python train.py --train_examples=195000 --downsampling="max" --init="xavier_uniform" --optimizer="adamw" --beta1=0.9 --steps=35800 --batch_size=128 --epochs=23.5 --lr_schedule="cosine" --final_lr_fraction=0.05 --warmup_steps=3580
Rows from block 2, named by matrix and row number. Each number is 128 + 24 x the weight over its row's rms, rounded and kept within 0 to 255. All counts start at 0. Numbers have three digits each. After the name is the row's rms in percent of the matrix's.
# conv: 3x3 conv (model.blocks.2.conv.weight, 192x96x3x3), inputs 0-10, a 3x3 kernel for each
conv.39 107:141162145113142163110078108113141159139150128126126110117084102140129132135108129151158146120127129088079084135129113122119123106100134155163146131142141134063083129150127109145133123123128146127132104107093142166142158162140144137138121108095093115128128160156132146138163155159151156157090092092
conv.40 102:108122126106144126101160134084145162093102081137111080113164141146185109147165109113103123104101115131127125150136108168132161163108163118107107113163088102166107127118134113105151111106140159137124137117131142137134101092120133139120170152120092116162132149128161149096134123129140110133146119137
conv.41 105:136099086126117123112120126134132130109082132102120160121135149120143162130140147141129125142129131136125134130109138128133162125136155144122106123144126117141122133135141118126141133125120169154140179170129160141132121143143123134155112113146126126147133125131132133146129154154133142158146130106
conv.42 107:137160172135159167129139133124099140182176093113160147123137120107127116116094119107128162106098160129116142134119156124099134143141121131163119083159147104128143104091106119121136153138136108116126113150129122119124108117138128130159132133149090120134080081130132139138151121166126099159097119129
conv.43 091:131140132125142144135132146120149136095087110139150112102136156109135142136141104142168172125133139137137125127175151141174111100117101131153164107147128118117117112119091126142116111146115138111116149113146148154188150157157132140127134138105112126128116122134156112141119132131130134094116104078
conv.44 103:103098149120110151118104121140116150060117131076140151161142129155133133162135132131089093118092096115107104130169126129156117138149133113134147129088152126093154128139107116127126095149144131131105135124132136105121131118123129113099132134115146085095142143088138138147142143122143155119150141143
conv.45 097:130151149119132164156143161122135146123129130162165154140115138152128138170162143120129130140155144129132143145100103145104131144143125132151160150132158141128114116118112129125152161123128151152158143155128137120123154156138158169158151149154080079085165143113156131143165172159178146118140131093
conv.46 104:144144103135134139146126135163135129123095109156116089124110131122093128147153139134116120137143130110133147135124116130129134151146137151112123171141135137160137122087088169150131138162155144164140148159137137113108140124120136140135129131123082094131120126118146135136113120138139145142140152145
conv.47 100:108115135097098097109098123135130132119109141140126153149139151136128105098096123162169158135123124123120107162167123150122124128102147156172155082092137109119142164156131135096096109077110131152136120158144102132120157163178125105110132113131154180150149124105104058085158164167137088091108101146
conv.48 110:120148150118131154118114133157148159109129130113121112111104094157137092173183141137170176133168181135159163125105106139123118145168153101153168106114143104121141116131148122123132094123120155150143165172148155162144133136160136142188146127159105122103155139137170123138106120134164150121149139109
conv.49 098:143101102133096114160150129109123135128138124144129105169162110116147137128144130101116142104119149154147160139126137117114138146117112144130116121113129131131148134129158114102135133089139136133119147184128127162139104116142093105178134138190130107138118096160066078171147142138056090173086153179
conv.50 109:094102123141155121138155116098088105148197112117113117123100129127134150131155127071092079110128110150181147089073123142146144151134119094112129123127132140159119098109118132149130140154093140150140097090117116100132097090100119133120128161146098089119105119125105132116088073113124149128147169136
conv.51 106:140102130135125170139151150093096107130125122149159164153182146164159118096123089131134140140173163165173178171175154147153111126105077120090133110141129091131130102101144108114168105121150157189168134156154134119144114128136135177177132168182155139109131134131148150145126141104131158129135123121
conv.52 096:128129111117098106117107121126091140125100151128119104101127134092133187142166169126126163113104156127126143079088126075124164133145178108095108112090115132110125118137185132103143104092162135127147148151146140148145121102155124089148155116124117099116138128147168169144106123138098075138136125141
conv.53 084:133129127129129132121126131143135143123114118127120126139152129143134133123135148108105114114119118112116114130122129116130129105132142128137142136153153136153147137131119153157143152152144126123102127125119117111104107114107115123117099102106090087095109100095101098107113101095134138130120135121
conv.54 101:107144139127140133132145130086087078108132115086131128138126098146138119128152118097100087104080068100112097145124117147132095141122114101114080077114135096102132133152129147133112139133115111121117097049076108078085107103094096093086132145142084066085096102125148156127138154142124125118157156117
conv.55 101:122094106142166151159158148124170141139179174069099106090160184135165121137108104118097111125141133119140138159154099089037085086126162131118125124106112127137128140142107160159140116147153120098115124115120142115120148138145103151150113133137106147143096126106114156139138145132098121139110151127
conv.56 095:147159123135161133116111133078092128102111122118111117133100108144130141137142140120121117133140140131147144145125079169111089175130141124160161118126195161140146120104118125134139164151124116122118090102100103104134122099117145158149153178150132123129143136139160152146129135143120122141151143136
conv.57 108:137142157129143139107133168107070088105107155154138176103134136105121127113142148148140146113102102086090089182164132171138105168126111142162170089106113059116141127125118127076118144103141147145108136164129128153124112121159070071105105107126157123120121090130151100144126124155113110139110088134
conv.58 103:136149106133123147169116139141136116142108087161111090097093131110063139107091139125135164112141183119130179133115095128157117126167102124125149140139157154129154096091121142062109149102110147132143130137123137146105127119153112125186130117175105140128105110096135099124127125125118108169126127165
conv.59 087:137136122143127125148142149175136163161143129144128119149116121147104130108132126182178166170162152157159157155142132143128122140131129155131126147121107151146144131131156142153183114113125170201169146190171142159169153150155177152139168156157188138127128130146119126114122118126145127114155157154
conv.60 097:146149150133144147121132143115128133131127136152148156154165148155161146153156142134133129133125126130129131125138138135137137135137129140152150138147146135126122124048077073027048091069090128126123137135128133133122135130127129126133120117125119139144129146151125141141110124120116129129098119127
conv.61 103:110108150106089137153115128133108117162159132121133129131113137132132155137140130087061081114083080149138133144113150110089126118134150085114143096079132141091122141124131139130131127135113136144142100120140118101094146134118150140119131137118095085127130099116146149177127134139125055078108074100
conv.62 103:143143147060094142104064112122145161129116124079095134148144161119092111123081139131134141084101115089098089137163147086075117107105137163162152095128137132118139148149142098115140081085122118104105137138134136149146142141160115124146104103128167155143116094125101089124160140154117122138115121185
conv.63 100:181169146155160160151131140161144172167140172133124146072127086059115109126111117141135143104079123115093114098102129098117110116124146145151092109100116125094148114113150125121163137107168125124142159171149141175147111090102108065113115092108125146135122102116130107109106102115104072136099094196
conv.64 098:143134143148130127150145140145165160140159152154138140127115091122112081132133125106085071133138117117126120122103085116109094156148128065087089103091109121120113104094098138145129133134112080085125070040062091091075113106091147152141135140124093093126147158144147138132140127107127115115142130106
conv.65 103:083066086167142123133145132136134136145146131144106090113154155121093118108091109138110126163145141179184143103127160100112166123105132131130107185141136150148105142141122157145128120121087155141115162162144131150161139127137168159149156149106096108112095100124156170159117131162125134169115128124
conv.66 106:167133089160167112167171135148169150111121139112087073118134117096072106120096134131112091151158123118140115132111132104119134131153143129100085163148074147145107125105114121136144140133143128126138130112130138123138126149111126141116113117111164143137148138140111146130102096093114156141138148116
conv.67 102:150147131136104085143100095119128126134102121144120149115138119096117138107109155119150167127133175138128156105090136089100169139151170112159131078121137117132135097118164111089139116078115146142118158169146122126117102110175099078165133115153121103147146118193121143179106097158074070170102112152
conv.68 099:105116106119109105136112090152128132115100142135092109125159155100131159138134155122113102125104111138130148110107123118082085162115100156137130121132155131138177126145119093157152128135170135120129141133126112112108125130128125117118177168167123111141114110148127133125130160152122122171130103128
conv.69 090:152129132106121134138108131074141155164110124168157162121131109135141107133144124131143138128152136137137130160127136158148147172154138132131143102161143109134142157156157163133136183135138111111104103122126120131154106147148105144134113119124150123126109141148120124141133151136153158145153160144
conv.70 108:138140161139139150126113124106099105105125153134133174128119119120121113133119111118102104099110117109112117143129119125118105139109118149140123115129112082098147114108097114104109161140126130099093131102104099103092064097101109142128100111128109094108092076077146114151118137138133129150138132136
conv.71 095:141138137152160167149127141126132136114121112155152152145124135164169151185134094142140136127133146126117136130129098139132149132164153127138145117109098124071082118128120039000060103099138149137135131130132156159141154164144132145155119112133088127142142182175147150102117141128175190124135120099
conv.72 104:118124127128140122152143131173141140139104120124100081134138147133123121138138136097111131125139142146156156122144147123140153124141142108130130120125140132138151165142151155136125114102118137145136132135123132137138120122169090103133135146158138132141122151175114141117138127166144131179152162147
conv.73 110:109160129113145129131115107078103132130111126127136116128177152103159147148123116084119145085110151126140171150137146135147129132132124118142121070148131120149149092134147070134151114157148166135161166132137135138139082124136101146152154172150116152172032117151087124113068115124067160130104165176
conv.74 100:116113137141135144119127147101104127155156127129142151169153130132106140106111143139139146161165162198206183164117163129112134103119107124145149137128130137127119143147165132111097181148118160187158151167154155136141120080095152135111155167154167112127102099134121167147167160179127154123136164128
conv.75 088:154174121162184128161169143125149105132132116118142121140144138161145157151139142138151126142150122103106097153159151154173154141158157125142134138166112108133108092099100106119102115131117126097128122082121151130148114147093131137095100107114123121139112128113131131113106132097134133119144124116
conv.76 107:100099127088089112084068095132138143126116157106118147115106093117122085128111129125120125124112128114101114121147143133140133124147125114130169106079150098091137117106116131139148134136137146108080132100075139125120105127132107124134102103123145125125144153139160163145128150134128134102112098077
conv.77 107:107129125108153154103149144100162186090113132083128127129131140137139131139126125161180157130127135138107094108134109144146102169142143116113115105109104155113119126161130136134114116110129161141123175127117159158145151160159124120122130130101090132136123149149132125073113135136151156113107081118
conv.78 105:157135121159145118143145114076113164117104143138122117147131140133123145146103129102117152105120170110127162084161152063174140081156087133127137138145169120121141093113128081163178076149160124136154121134126135156143104107149116108152119113145119137147145136110143125122112114137115104146111117148
conv.79 101:143140118145129126149135122157144159119110144117106087137127133127096136120111160196175162165150166118132148106131139122124158128116171138088082157102101173149146175154125134121134123136165140152172168187182164163158158128128123100112141109107124167128137127117106080104152158158102103131078111167
conv.80 105:154146154124138135115117114103084104124144140122172165137150144136150101119117138151135140144135130157173158165123119117111133117151085162140141137093067113125097109114120133137132135169119147175151135132137135108118148123124140128101147159152126122115107131143107138138124086128120121135143175154
conv.81 098:121124150145148137137162138145141138120151126113156141119095147147108118121115114147136118172168141161148136093104123160119123174141150105082094163121103138131134160172145130133086126130108137139141128161191138124155172110118189150124163142132148162169131114166098097099158143158151102105125069122
conv.82 110:118120097126110140129092099126141160144143142123100088095080115116126131110135136127138123122171196105122162100108118117161140120126127139120105090167156110111137169190155129164136103124123134115124165145111137145122093117131112131168084101131083133148124136139112136139104128114103162203128183164
conv.83 098:159167149140150134137161145133150163164163145142153155117122138108111122119125126102105108109127129123125130145139118124094146127141136151139118103156100136143112131092102155134157123105133105078089081066083108109110117112117150136140151120134087126148132159161149140152141120115105124121107119114
conv.84 089:143146141123103134131126113125141189117137141068099128153149145170138126145129121145150162157163174120140151107130125154159136163144140133097117143115125151140146107124142090105139064135182177151139144155156159134132136118139149153114125113104074162173121136132127117080068137163122135140119103138
conv.85 096:088114154064124149083153166074089080072172177136141118179176098141118104140138095122113116117140138116153174168137133162137108168138093157109119155155138096159182139102146137138125092138151124163113148118113161132123140132114113155144132171154129120125104105140101117115172114151098098152112153183
conv.86 099:159142148161154132150142136173171158125119122137153120168136128144137151132150137107139133118149139112132127139138134151125131144111153141125116130161124114139123156136141125116119135118114093067082078033054108079095122123138122143141126117131137155147084116157091117156116119109103144140099145143
conv.87 098:128137152148114131149152128106140100159105086151199158114150172126134138123110100130186174131117142147118123148161145122152158101143118103128141120113129127087112080110129148137122179128120177134141145155136123165150113182171089088124119104107145159110130137154104101148124141106154138145124154155
conv.88 099:110120122121135173158125142131127191108133206130128147157152136132130136115120119168158170148128158125111129138124124167168141136155126137130107126123113141110150115108138103102148096130186143174160132186157144173151149137155121087108114066092140148159151094106136063098191168154140113127091070117
conv.89 107:148121110148133121136145160143169139113114154119131139148126113116112109128085107163194184108107145116096115095124132100115130093131141153148152132136135118113137091125118121153160107094127143095104152118083160166128163191200107077107123102142090139135114127111112081163120167157134118147129119159
conv.90 096:115147150109129154107104110156157104109122101181122092084115156164076101163091124165140117163165128147152129153129098137149125146165122153154133123163159098135139114088061120164099112145145145153150139133140152148152128130095110174128123133130139123102153179074146172128116100090133120130189156118
conv.91 099:134132139137125150143123132163150155143116126132097092110111127144116114121129127181187151175192159172178160126124132158130111167138154139131113137133128123148137170202171123141168092093112159189181143177185142126134125134104143182152165160149073105132116093108142113119134139128130142123150138149
conv.92 098:138127136153146135140165148120128109138163137125113128181151154162167164170157150121120131120121119132130128121118162078037082056024063136139173120121129119136132117141158130128137132139137133127111141125128141127133133139149134128123128122129165121124133137141123144146130136160118125125126111102
conv.93 092:130125114133125124141124138137117116115053084140120103168143145160133139144135153143140135136142132132143136154134146140133152137137165142112111132128124125138135136118139123118134087102136134177155126170164101111131140144147141149158136134143169150137141122127169142119139151145139134131139127121
conv.94 101:066118173110097135108099105108075151133140110100140146166120103158118122136145135131125161126127145127161167128115132106103134114141137128117131146087112163133134077106124111097110150139110164147123124120120148132146130092140136087089145146119131125181109079139096126133141103128128064112154155159
conv.95 098:144143161145161135094138153135149132121110125111118124144156114139143085143157105124143156144149150147134144131103163123101160138104081174178143144176129123151101142139143121158194161131152113123130102089118147097144128120132171158145172149133057103170097103144125151119117157157118105118148115083
conv.96 109:117118137147168139131121130132143113137142148148143101170144139126144130084104124122168160125167172091079120142155145131125128089115120121124131135171114073089122113124134125150150129126136142118146111093127152148145138170175137133136109096118133157132148158122115094116106135123148151149084087126
conv.97 100:142107119133105108189121126171165138169110116143119083104112102110123147105098172183163135170134112136081086111112145108113167114132158115114119111127148130135172145137140141138138126075125120127146139164141142183143137150143128090111144102115164138110170141096122086125187177147159122094117077129
conv.98 102:109119143085128119104150159119107139117133139088150190152140116166122093145117110089083115120114136143157153127134156115121103126155110108107163102092131154136133134111130135115126126120128119133127149161169139122112124082136139110128151152144130111098154159121149133135156123130158115105167118113
conv.99 092:132135143108116150093122142137116128142135140132120105115056092111053081143166139145126137169162147157161156091108120133145130133136129091090124142105106129144129167146106163139075152091073114123128156156142154153135143093122157143151150154157090113142144132134108113136114083116161153124159135105
conv.100 097:151144171110123118106127151092094107124101129151159191151126135115121144097134166110116104120117106118119116143141143117098128108103124127156151112141123121166135142145161095099088138119100095124128118114092098095079139147141132142146148144141194132098121081134116109167179164169146151138145136162
conv.101 091:080069048040015038050036044113117113114122133120113122086073107094150155124175175130121122120114117109104128128140121159160119147131074085112123113147141142147147103123141133157131135136122130138126132111115121116111139103110140122138140149161136142140121121119135106089106081094142141150143157155
conv.102 099:135156155139141152132145131119114153139142132130134114142151168133147141132131093123119143126131152149163167112116130114145156130132122121095119109104125131120103111106110128106110148160142176152114177176121147172164117121157112119155112131157174170159148149159116119129126112120128125136126178167
conv.103 087:135132129135134178141143137119176177129152119103093106111128135127123158146107112157148169177200188181177150129125116164145121123117119114108096157151144140137123135179172122134144133102116157168163150131108174152155101115132131156179117102135137118127139119146109102134087115151078141151122138094
conv.104 104:127117126114092091108103106144123123159166165129109129107096133105109090149140113151119114166136129161150154105108132138113110131102138122118146131085129158144121113101091153153141142141126145122120144143108136147122120080125153134142133151138140121099154108095159152159103112094136128084154126093
conv.105 107:105144136063142181125127159108124160122122167139122108126145123112156135108148130106119130099116153099106143141110115106120136122120123121107143101128147132122131131132135094128143111159170124109145145119112146140114110135136096117160070097125138158105134144143109130158096105160094118159107133160
conv.106 097:129115185125124145117125140118162100133121106121148132156136150175121097130099101118147154146206148150172148186163109159155105120131108106106161130136138099121123095125133108138128126152129143188158118139155142128154106138127139192157112134141175132057166143111129133134103100115124138143148140127
conv.107 100:106136141165142120157150152103130133127148158104117127142146148067061090101070076111131154142149144132147142175162158100086118092068130097121119135117114133155135133105109165150104167149130181142110172158100134138116139134136125114132146137118146101132104096148146135137158135183113132170135109150
conv.108 113:101110133120092113149105093153139138136145129100099108147125132122126125129144141128114101156132117171155153121120100101118117138126159123093146161099116172145136127149134133148134105139108136114114132114118135140143132114100160141118144135114123105102128151100143112152100107102129117107139135156
conv.109 111:155170168145149138141177151130121090136123106166162138146141092144139119126119134136142152100118130066083098128118144141137165136132126145135133168140138144166115140143139105115126101108129119139160113117127124110117136159136103125137126146134156131100117125132122132136128123111132148154120143156
conv.110 095:128123101120136163124121176125140176108108169135106112128121137105140172121133167157143144165151154173161162137116122164117137159144130134125098151154133150162167171153167120074111157102140146161154169171139172163113146137107153122138159138146119122147125119120116089127165166140113098111125102113
conv.111 095:143146151153151150157152132125105108173192127134154135114124112155130098158126108109109092147156123169176136130118127148121129152126107125090071130111093141142117136152095093079082142120067157152166113104159109110177103087081146134088155164130144149150111096133106120114102098111134126110145145108
conv.112 108:154149131095105121140105108137144143107137139092085091126110096139125098138132155171187172160153148131118113134087078129139132152165132149158145121111123109120100110123126124153147120173158159152135179184178180173159163178168150171162124112135115140119116148139131135141126111158130127137145152154
conv.113 104:124113132112143141116155134055059081139200182142139142139125119126124128136149120097101107112123128151164160091081137123146122115138105126093138078078122116120156111119142115138133130144111127149125105102110134118159106091118130141141129139157134112129123129140126160142121112147137171154116156116
conv.114 107:139131129149150134099129147107123115155142088124112096114116102115141127138151118115115097128114101128104096127094100150092081118092104135112075168146088112155132116117115143127117127131143142130165118103163133121140115109080159135072144139094133145158133144135144152128098115088159140101157125120
conv.115 095:136167173123114174137097113152151154145129139120103101075114155102108150132121144085092099084080104108107123127136145120135113142137129079100123106077108148101133128127148146108111160126112134103098150147155136128136108104112108106115099097111120110163114135139126111116089121132096110116160114079
conv.116 097:107120144124110110139143131076088151106120132155173180118084121123090125144136134117134151128147148113143145143121144107066129148137148116139155100110149116111140133164188086126177102109156100130109099151155090140141157153182134114164130133163162101116121122146115142150161123141107070129136118149
conv.117 091:172129125139127116102124137163118139143138151098098109098135137121118133122117110147112141142120120143164157153140148127101123126109149138120133163133131148147142109087122150138126153136119141147092153173126144130132145115123154145144126141135085090127092110180124172187113124164120137148153172173
conv.118 096:122112122123119124126109118148140145134123151144118146161140121158130130143134148144132127148144134150145136143118129133118130137132163140115099147128099151146122132124141144125120126114120135152133150164144116133129139132130142147132151155137165118128127114141142129139156153132156149118164147119
conv.119 102:144155149143140163142115148162104093161104072150146112162202157150165142155164119126135144128116128120130142168152147149161135133147110129137132155107127125109140140114112134121141134138139153130116165135112151139133175162152159141111118144153191156110182121089160099106151108114160112123140142162
conv.120 078:141139135124133139104116126127130140123114122107107116079046033074025037079052054121125118132133121133130116113114125129108131122105103122113094123138110119114115152147136158159148143151151125111122106090124110091132133142113159160135151141119099119138138154145129136115138144133158156146136122112
conv.121 078:040027047035020040052058062113120115110117133128143153115136136136179159133152147120125117108111125106113121139139098150141094125114104124135138135152140133134135140142112150159132121135132126120134137114126129127127114117099115121115104132133121124122124088082127110110139144128150155147132126129
conv.122 095:106152165142143138133106118105111104079126157117155158146102125121104138107120124125142122135129118117117119121174129157170103126133093114138124136145120125119109134125111126135122141124099158130149128104130121097135122154128140142119115122108116106094102151135144165120122141112159156121149108111
conv.123 106:074097113060125158108125135094102160102126131129140139114128160091135159116134123086108139089113147115125155078139152107162144147132110109098135075123164131119144099135138063115146105133152148129141166133122128134136113113143088133168106130147132148142107128157117143141098104153093152151146170144
conv.124 092:134101101139110143123128194143143141110109179136127189150148130116141149111097106145139143143133126125129133139150161123112125107109110148133111159138133160167149134145150142131139122102134157168114172192122113137089147159128141118119136132145174130125145113128117113168153157159149137139104093127
conv.125 113:109117170111137143140136148085086126149128133154153134127133115138132128126124128102093095105097102134120129109145135113113141103138158120101126071066129102083112150138147152132157107095124140171149144178165127136110119069094105068083152117124157124123152142141150155157171098102096052090124104139
conv.126 096:144110091125095097126119126148146136142139144154135126056106143082152175120197166168152152159149142153146146157140069150109060162086093139148106148125125133128133156120197122097142118096152123135116119137148120112127111130120154160134160186131146114113149145160121127146144130127139127144155136128
conv.127 096:156122129151106118159119134128104090179116087182154111133116126170109097105075098144118136176165137159170152140150143105132144098099142102120165130137176092136144115060085153124114154147136136167165127156171156153190128143150171183157131150122177144115166145105181158137121122120172166144151152138
conv.128 082:135156159106127151116104120115127123110104122116088112103116004106081000111084046112119116113130119109117107131124120136119125137134130114118102101133124102125100101118098111153142094116102136109113129088095133124133095128116113135122110115089125087127142144158132135126155155152141153149115103089
conv.129 107:120134160133130152145151141154149166149119109122109136116110073167127071145148122134143159132137135137146136131134149122114106119119129124126145138123127127140119111149169092110157052093099146154143136167165145144157105130111137147096140154141112065084146127080160166143117119088157151083187151141
conv.130 103:104135147136137136126106150130139110166110094138119104123117091120135085099138100126118114171150115162149116142091130141105140138097152111138130145135128121140126166134142143122134143131114139133125139155170145145181126133119177151100163141101179116094170144130127138127135095058173136071176120082
conv.131 092:053037060077054065090102084125126117105109134120118105171150128165156140136122121100114094110115098119122111121140132132140139117148147112102103114115105129116099115133115124124157120128130087081122103088108132112105139146115144150128137159149132136124142132122152158174132135113147131127144158173
conv.132 087:149134150144110159138135160130142160166177147086089112154118108154100132133129161147127154179163167179177164092105156119146156089114123111101120185098129181152134116112126112104127150132133133152144124154142165174158124085085171154143135150118176161158148126149103101166157143107151155123155158123
conv.133 100:159167177146116154140151189123110133119131142134159179102146112124143144130164151114125126127155145132147131141096131132107123124136125149186135150149132155170131157145130138133149160134140143117102143145106126117093150166161168197164159185149119075101145105156124113155180158163158144148148139117
conv.134 106:148174148101173158134159150118143134131146104133141110129164146128176152148147149127163161099150170099117152146122136130108139146129137108138127093162135100130120132130114114135127128150136128094143163105123162152146112156158072127153075101135136115117135132153096130157100123136070140151076155163
conv.135 101:103091131142127111141156134074024050122147125147171151133086102143112144165155125080079069106104091148160139119068114159108125177146151143117113137116132151169142106080101140105107140143105143137134107107114118107133127118101139129125157164147114099119119080102156139122132139150122107126129157156
conv.136 106:108100121104139158096136152149164167096118146100112153156148121173134100159126114118124146117122138153161159144114091166144107163137125118098121114089115139127130113131136084107131069135162135135122144154146147108126154133138153144131150170158119159163141132129129110116114121151112106119114119136
conv.137 100:127108113127121169126144136140122162137115121132143144159142150144122131092120095148137151158156146187192169163167153160135136127106104108143144115137142137151147117164165113092140143111099156210184145204176131148165101118123124146155145158168167144112160091108140121149153144121140125127148149156
conv.138 101:115116128101118098130127095132125129126128130128164188175145115158100095135084128137139148143131140150133123136140155134143118128126135111124139120106110183143143136128164133085096155110094106108125142127133140133127152133154162116115146135107193176106188122069137091072153146132164134101150117125
conv.139 098:144142101154121117138122104195154159168110124106092062109134135146117125123126149188158167177171185152166176111117144117101167113132173133104098151151134174164167176140100160108111132114116167171148179200147145146143118112158135143161127132128120155151141108133152114136122159149111124156133151147
conv.140 098:090084131109082119101067116123089109087090120117137154110119129099123144090161136112121119126119115122119140143138137162170112173140096093135127086077135065091109160104118158103092169128081145131094143107093128109113149148109133139124114162150145060080157121127168160127147166135138162130165148107
conv.141 099:125128105128146133113117141137134113118123137119092118174190133135153147098139141118120127146162146159178154119118136136160142159154128134105110107140129112143132105074114111113139141160154138150157170152125124124122116166096117141117125142122187185123173158086107090124137132074135145119139139123
conv.142 102:130160076117119124156124105138154116145127108109142114099124118086071102117043144173191163106126137119106111131149106065111113072123143182184120083144133108093126140161097128185144048122119130118140137122136139166157158189170102119124114116146096161102109112082127097116140171151066100135104119171
conv.143 098:121100111112108119157142119144127100168129056139141152118138183119145164122106120133127164123127152149143155114166178126164157102130132140106153108141134131149129119090109111096113160124081149160158154149141137149158105145166088143156120135149186192142151149142109117138102145145121157152150164126
conv.144 082:149144148157156151140160151134138120122138134131139137097105104123123110125130118118118117121120122114123127108120109126117111140108090118127121131131139125135121183162186103099122104093090119125141103086124125107138111106106113123123120133145127086081128134128127146145134135127115126137125129127
conv.145 101:136143107098106120117140132171153158132117147109108136082117131158178112172146092181181167154142133145132127148134097141134138140135141161138125138072089119107114099113121126130154159145155134151167139177153127134151187186150142132127147124132095115115135128142137129136123100135131127140141170166
conv.146 106:163152162126147131113172149110096104088155137103140146139113126146125103170139102125124092126135099148179130148140124151126108153123139156105105125110087118142109089130120086110104087136112153139157140101155121102153140119076158140078179198132129101103124114103115158140136108102157129079172173133
conv.147 102:147136161172165154133134140099113165052057136109115111125144119126134125104129117123135141107122117082077068147145155146143147090091062154133122158162118089114119144149162098126154136151139128085088106065087132130141153149171145136136112083091141136143104116145095088100128116122125148161107112120
conv.148 087:158167161144150164135137147138109114169152134122134150139127134134120119138119111142145140152162154145154143130135130140139130138144136136160138126155159135146140168131141125102104130139123124131134125125132130123126134142149149154141123148142140142166098112132103126127121130120119123127112128116
conv.149 098:144142148114123143113120130141137136133130139110113103120172131111120100099072118161133120172143118157146123147138111098114121125112095130122109154113120146124111136117060141098090167152104152148157140139133148154147179153097146158126139125087117165143116167142091103135133113109170162113149130134
conv.150 094:121125135116122138120143142111142151159182165127132128124070067104084088162147081122131130138150144134150149100152080138115068095078065072108101119119120148135112108149103139170134121132127158146157145143148136143154085126125124141133130148134169156094160131123132128125131121120143162128131101100
conv.151 098:140163140154128148159106124141135159159067088120120118131131133136122095166133091115116130111094094098094095121135135123118043160098095118160137107100114098092115089134148106095115119085099097094112094152163089158145128144129130119133092097088107131121109114137144099105098125116126150159119101116
conv.152 100:145123129161121120173154130106134129141134122151148119127129132094128150129109154146160155137155178162158166132136157116126156135104102154122103121138115141107125158138139130108131166108136155148186160138146142140161137129158117139167156125143134127137088130171085144134100151161080148137121166163
conv.153 097:120122129118127127112119121111124125119120119140133131107118134114136148129139135122118124118117120118116123133135126134136127132127121139144141137146140121123114157133139078008073089066109115102101108074087116110103126128131131138139132137135106105118118138141130143140133146141131141136113125119
conv.154 109:150155132128146144135133137162177165162166133123126084099106129100121123140129115097115130097122148124141160118106103112097091125107132148162139111135130142083132122108094137130143137142155092098133108128167128167173086081109125119122155125119053100129108136166143151152139107150108077094103074100
conv.155 107:139134139144128134135143152124112128136102122152138134125146117100136111098114123149140133147136129127107106115178142095138097125134141113143171078108125131100119117113153130111145125094103128158121126167148108147118141108130134089100118094091145125121161136138124097127169112113095052065065035097
conv.156 103:116111111148123108176145131115096126150099095151136123127132164096114159107095150136138127140140144154146140104131176118121163144112167107147117106172162138125144171165149114134164110093110134139124118155122109133126102111149125131146126110122129114131102111118160124122138148169128123159111084125
conv.157 097:117124117120135132141133146094183140131139142126157135144163170121137151118100117138177177141183193152144139115141131131161134108125148128087105144140097145114126128152152131132124169111111146142143151124126182167154126155154125170150093075093084151135078168128107110084068173144099171144097099108
conv.158 093:138119151170171151144148159160155125146128141133101058085100130100079084098074078135135141125138137116121142103091091119089103107129100107129145155160137151177153103161155125136136134124135120107101117105090110101101117124142132133116144150136153142152086087132101082086077095125118098093132101107
conv.159 099:149139122129102103166135131173160127126145157081050076144131131106104127108098140153129137146142132124136134110116135110089140150134162190156143143135135180136157126114122140161131183156151118142141148140113150158141174163151108130157131130116123116120133144155113110159123146138077116192101092167
conv.160 106:093130125100129139130122116115131093137127097136137128138154149127145127101114115097146147108174183097130135127164101127151090108127121071133110093175150117124123098146135096156123094152124138109136174085122171125131064170143072172166094130130112148114098183130125168101048149097097202150132135131
conv.161 089:047028041061028039091094074115127108096109115121148148094133142119167170134158165113123125105093118112102106149146079148146078110122110114146142131142149111118124126143121145167132092135135135122127143129124133150132131117126122137126105123129125130131149104101134127118140135125138141148100079121
conv.162 102:112114130121147087140145102134151118147157089131130132121101119132096078141119100155141103182134093176127099112130103140119087146142121123121120146112141135126138180131125149108084135118104118117149129127166131128147170123090197131096169148108177137094139085068141135068190142110188120067164123083
conv.163 099:151117126148114143129153159119144146162137136124114124121112108151114122132126130174150154226210150205174131107087112129122147138132145122096096178109098126144105170163173135137134131110128140153151132142178146147181141116096192150103157140105137098111166154129133120127121101112151145125168140108
conv.164 102:127133137159153124141152152132125120140144125094115116078124128120118137138146115085083112107105123139150167132118125123109116132133142097125135121119158156159144108093141142129124157149130130138118130161148124123107086085117115114137125153168094099126137150153102134151095113159094102136133171161
conv.165 082:166156138146139174113114137147126140122088131150131121130139152117127116117117105158156164141180179144166165134126115131122130122123129178129122153134138100115112122111136127128169114124154153174132166164156139125147119148147164194172126122128114125129118136130115131137091152121095167130118132082
conv.166 085:135137170124129169119128139152122155149119114137162133117117124135114116115106123189177173209203161198178161158123129143119151101103132138143148159110123130098101129129142144119124155126108159203170156177181151142167130116087155173134128125127154118080153136144136151142140144151151152123138150112
conv.167 102:147154149131137145120146145156117153152160160091096088102104132095096107119115126140145147145141146142147141097103104109102130118124171137135095133106125122118142155168145124126131125114109155130129155138122175151156122103106158134125136148133072113132087091111126126148133137153143118152131151163
conv.168 101:164125160155156153106130131093085133099137167114135160092132161101117128106093095109103112152160140135161152120126175129101135116099118133102111202143137149147135130096106127119134138162135138154116125124142145128128113089086158129121143137110068139174095109130116119125158168152152121120096102124
conv.169 110:157136128158109101129101104142145112134121129112128088157149135151145104142104118155133136139104097133091097151164144146137100154129109162167149155097100149118115164136114149094084115098105098123142115134145148150126175140137148103110138105095131174128156154103133080086152155140169139100140097117
conv.170 093:138140137134157151160124137149152148142136118145109093164186140157157040122076053115099121133148156117137146126104096102126136107141157132105117097154131131137109121095108141143142141138141122144137161126116149127128110114153096158159116134115112144135142144148122139135096132129098164157144172135
conv.171 099:109103111085103100112103095107149135120109123125132179144134166115126153102113148131168191097144163111126142118131129100106141093123148178167164123147121103126126111146156084125159120106135135115114137130127154146151123184205102147174099095146143146143102126169121171167125160174086147179077102141